A small model that answers yes/no questions on an image's attributes, trained from scratch: 7000 steps.
Rows from block 3 of the image encoder of a small model that answers yes/no questions on an image's attributes, named by matrix and row number. Rows with one number belong to one neuron. Each number is 128 + 32 x the weight over its row's rms, rounded and kept within 0 to 255. All counts start at 0. Numbers have three digits each.
After each neuron's rows are labels from the 100 images, of 14976, where the neuron reaches its highest value: "strongest on" is what is common among them. Only what is clearly more common there than usual is listed. The data: streak pictures of flow and ridge fields.
# fc1: MLP up (encoder.blocks.3.mlp.fc1.weight, 1536x512), inputs 320-383
# fc2: MLP down (encoder.blocks.3.mlp.fc2.weight, 512x1536, transposed), outputs 320-383

fc1.765:161152130176095144122102133151100130096129135094124187114088118087226124177151122092179119121080150159142189110132088079146160158059149073181145095146093141155173147154105150103161120113126124
fc2.765:102136164098110080096084105157146104119142121114126134034130103125170133143104106132172101094155123102162133118139121137141092111099124176117166140135115166084105178039140117082162092094164100
strongest on: parallel; high contrast

fc1.570:150118153141128154106153107115080125065109149151080083156151081086129146102087118198116154118080081107130133136133163114101139157102105086109187162176146135141173127108142109123123131093112152
fc2.570:157087134086103068112124139149116120114149146104136114116159128145161152125139120219138100153137120121133147042097056156088129118115021194165116148154104200148141116016145103098119067115154142
strongest on: loop; delta

fc1.585:175096094114131128117129164129084142114151089173186102161137163137127133151118129114111138102082108175075114128174122095207113113152143119099157087102169147137125105097106113094152125199104190
fc2.585:144121108147130087147111138106121133083155161124095120120145101126157131131116149221117104181134105128160142036121051156066117134121014168142136125133131202096121161008109096127106072135140096
strongest on: fine streaks; parallel

fc1.164:159117155196109117148133133116121145086115167104089150089114131151128160148184137074111111049128098106140103137125120097096099178107065122119187132158142103179141147116111142143094082136119128
fc2.164:149129129096136113112085120172137143108118154123128156072151082142123151131135138199106094139145106122128179070108046118098091138176000165137129137130101165116105112028161100120096037126158092
strongest on: parallel; high contrast

fc1.290:144158177119128131078108133151112113124089147127120147105084149113126092177154082076196129078086148119063129090172140116107134117131123146145126167149118135090157152133169164121132068076072049
fc2.290:090119166089125085105109136132141082116102104132154155129128108110131158081118146167162057132170134200165159059108106131128100119092022147126109121095067171097155113105158111138168101121175092
strongest on: parallel; high contrast

fc1.190:178110094173115146097109083170120125102158120136135138133103097122098130182116128140096144088047162128117135125124122102160148148121107100149143134145161088074195141089117157120135096140118161
fc2.190:169136140123133107145104173118104117110153145121096150125120124139189082153149148201138099196150116093182127079119073145078125130135035179121117117152107162074133115026109108128089076120124142
strongest on: waves

fc1.542:130098113122139149153145103146113160102154114164161120161193165145083142133061157120046173088086114165123086162140140127171130130131133141127143110116126111129136116141126114163150140141131164
fc2.542:155126104088154108133096136138129136139142118134099156132136112120191153135128157198128098169152108122163153056124057148080107138126023202120106125131138185097098140016136125092100075129149125
strongest on: fine streaks; parallel

fc1.238:120088113120170065143167196108077130178105073138088127163155122134131138101111077097158150158151138093134144118064146168126096090140110150143087172130095140109089103110189095107153152090124091
fc2.238:092108109081119141113142121076140146036141121141146109155154150094129197125079149148139141122163076109105129121062084126129083139150089138111128163105125201150164154105182108126160144187124102
strongest on: high contrast; turbulent

fc1.477:180155067141122147100134104155093138142115145151163094176191140181107138163096164110096137151058100164126150118156186109179160118110144107114137125107145105156088168087129122165115123116117170
fc2.477:151123127078116102184117151111120124108140150171094141124150130155173145109153146188106098171153096092149111084068089126089123162120033149134117130153090195105130153044145136099087073144146111
strongest on: waves; parallel

fc1.764:183135094139159121123161136110134110133154095174156071136167153141132124121117158120053124096083163122118062133155176115150104134164164116064124138145130098149172096127150143144158122157089154
fc2.764:160119099119149106137126155126145141114158169155097147134141138140189148130136146198124071190128113141135120055082091148070126136115018187128140122145123179092123151036131105104091063133148130
strongest on: waves; parallel

fc1.95:152088151088105124109097105137192173171110034139119152144138092146112156131110139126210104171151123138178115110107122055145097146100079098140106174172104109119136149136159105172121101108100119
fc2.95:111154160122151148115131091165126153095115129133182120109088117166146115129068087105113066126130114121125076138191195123154129149119160115147120120080129111169121111184157110162173156170139166
strongest on: high contrast; turbulent

fc1.429:171104107148144138174117168117115095136118122167172104149093184134164142141129156123094163103099136145166144148165153121162161142121103127154131077127155088096103150090105171160137096164123149
fc2.429:152130130124110104150116134119129109120134148149096121125107083117171141121142133215106072183155120118143138042119029151074130112152020197129125119155090188097112151021135134105068055114134126
strongest on: waves

fc1.361:157110086137173161134182128089117129147149161121113137086097190141094118111120108114103122175173152136193089180140120164148132106121200086136130084118161090141080161121116142114107195129137132
fc2.361:111191101108167128165063102166143134111153171103105078066153167143130076106100101161092125135163172144175111165100084143188109073130118200087120090164117152072105056108121139072108114155144170
strongest on: source; saddle

fc1.558:059150089153126145158113134059097128100146141134089153104124137158128096165158095107094103143120086068142144150172133112114137137095158120047135105084158144072095165101128193136133165123149158
fc2.558:077142104142154123146070060124183090113148112098101105128159177085146065134121121152151083148170184146206122141129102160186128097135126201080153095173084158078097139102105111099095089173167156
strongest on: source

fc1.61:148163159143132108151111099133142089137083109112140159099112115113152131111120047129157142119167155105195189134094124103173098137091105138145131124148072092135156122123107113131082075041110073
fc2.61:129150110099095109078175109148161174161098126091118127135126144100155140097085134153166103118180097118111119126145093117075117068145018121134113143139105134114107109113137147148144069134142074
strongest on: parallel; high contrast

fc1.499:154116098157144127138145102129118115109114113146155134149161137133122155107137129157054141122106129178131129147135138121161157151174095065153125144140173117133150078108112150142133119149172153
fc2.499:164126106122140148145086146131130142145141124158111103166134138128182164126143149215101083221131094118158120061093026155077118135127051179123127109141099185088123136009136135116094058140143129
strongest on: fine streaks; parallel

fc1.588:137176102154162168135133109106097086091100116151154113131123131086122103143154121140093140116059144107120130140124128087147098176139130098122162136137129147101120156104111174132154129123073175
fc2.588:160103138113126068126132146145109107124135128122112111118126139108155125107150146190126104182126093103149139043079074136112137155163014209133137152144110194125114159004143123095128054120138121
strongest on: whorl

fc1.340:087088150123101122064168136089067072169144130104125140095157125131173142178146120146189122165115117141137146082106161162125134077102082142159106136121072151158144127108169095154156091086159021
fc2.340:095102127095157175108155129137152147076133138125162119181142113138132182107101162150161106204145063112139115186096107154152089109149146148064139156185116141090130108123138161109181154220114150
strongest on: high contrast; turbulent

fc1.37:112172123084170147063136139151146129147230129111146099193153088151144153149055206127155095176090134120125135163117180119142138137089139120143108112148082080114131109167138127121141146163170137
fc2.37:191127134113148127126073128097100127128158157147136144126135164093151135107114144179060150118150116106156095094059063151089103138162055195101101139154107225070113173087129114127088021169154103
strongest on: high contrast; turbulent

fc1.186:156151116152116171107155111175121136094103129141145092160116146111135132130154143126096195095107134157157145144156102122178171152120137099145131108109165124124146117081110155138077092172142150
fc2.186:128120144130101105144106145136130106142143152116100123124131130129204154105104142199086074174133108111145133084102073147056132136140028193129122135151097218095106141014137110098075050136137110
strongest on: waves; parallel

fc1.69:121164179159169107178065093173149116178154152146151187084103048074125147158144162126161110111147104110142209112163095076112125118144112109065127109186154121117119152118093143114156106067069076
fc2.69:134121105142061088101168092151112150138091104141131129140092113138153126115126143120135070128195111127162112091067095139117100153178058152181149144134066129152108118086160125120174109124192148
strongest on: parallel; high contrast

fc1.134:134112147121112151110169124136095132124177170190180112158178153119083144125100189124079157080098113208126120109132161139138162147170122148052101135108143134131168084131143146163104129149104146
fc2.134:161123137151099105127094142132119135154145130153129114151123119129135167104128165200103092178155099148130145022067064142089122115156023174154114129132115176120122104000162097103087078164155134
strongest on: fine streaks; source

fc1.746:126149111143229150162121166136104106137109168157104147140094201150143106126132058117123136146136162132118126178155127159167171114088120142151097088138148081139078099110086143102051151184174109
fc2.746:132144101118106108175087121138148079108183203123090130083139177120199134138125112168152131147146162121159136147079024141136113074099135199110130077119074152048108111135092093091088081134155154
strongest on: source; high contrast

fc1.35:128159191173116148137105173158112107172118144089152158107076074137124107203103082119174120099107140109142179141101084081102130143077122115159139101125128111099124152135110155134142083133162083
fc2.35:122143161108101049075106124172141124114092113094103123099114098080134101165128099136178104104157164086209157112161121112147119082096081209132122131154111120102114152065167132107137035108139161
strongest on: parallel; high contrast

fc1.275:118139170143082076112106142082124091107151076109100153163114112168115142111108080162191149173138087089143142081112138122166079158127105138141173181202075100041130162121186103137135091131119106
fc2.275:119135096070165161139107129162129195126133154115145070152157166130144170119079148105111113109172142136106108131115102148189089120169127112143082117121151141088133124133177147145092153141148124
strongest on: high contrast; turbulent

fc1.681:118126158154075115100091140123144094159111127100106138103070130102131134163102061136148118137129134146165095151107065120083116178108080138168152066171104132096097141107131131098096097063126040
fc2.681:108131166133101098098127074146113135110123090105094097064125099061154102135114103158166103177151157153177129113154109132173082073134095229142125106182123131070124157067147131120139039076138146
strongest on: parallel; high contrast

fc1.154:145177128151145118155155067139096088133097123171146130172118168158072132150092142109063126071104108155108096169095150102129143130120099075162124084112149142127129118108089152134109139159117178
fc2.154:146127125127124104128104136140129128143159117153111127110131110144172139139108152216119107166150096098181136057075078168091146111107047155122104120142109170089132138026156096119090041135132107
strongest on: waves; parallel

fc1.647:163153141173143097063128119147076072120136135033085183109065088126150142075121092122209104143133175084131169123130160083122103139114120107098170136161064103099095127144100151119104092113136089
fc2.647:092125116111111125048110110134114106060122111078136067111138102113135141115113142148133114168151153132178128148098081118153098127109121204083122147194083124048107161091148120100134074122152121
strongest on: parallel; high contrast

fc1.465:148111122129105159069142090126084127115140102125164105160117139112134148100109178180090135085099108169095165159185182134115159152120094061113195087109178121174123130109141174133143166094110112
fc2.465:161145124119125105151119159139086126124118133129136141162151108120141134118142151216127089177114109148152105048064047132094134164117010198151119147143111158122158157000166149122070060155118113
strongest on: source

fc1.653:150159116133159156125175154119161146128106116114063189113064154142166075158177085076077145130155174158179153140183130117147145116121174117125101081143130128084077167115033162156103119142204156
fc2.653:112195114131163105165081098148154119146155162090084094106093159161147087094128095089139093125185168156186103108123055150164104087133136183085146085162093128045095152118103115120026051185155145
strongest on: source; saddle

fc1.750:152131050070160184173148137148150107106103168104100140102059124134121094134118124110093099103113126121152140169186178135159107086108172058144134091141183203102073073118115129131123183146165151
fc2.750:153176089126166128173064062134151115147162179115081137103087155143157115113091092142120106153132162107183157166116011158162120105130160135072117098147126130069091164103122170109033056183161147
strongest on: source; saddle

fc1.307:121133156171094121100152097139102133122095082156169095173141128112132130141115125137083172087065140172130129128153179076184156148108092102139146145128157139144173100090125138133137120078117149
fc2.307:143133150112121118148090122140100105152136159112099149106151113139173139124150161212100047164147101144133122052074058128080136145137020174147121144119128211107153153023135109144077047144156115
strongest on: source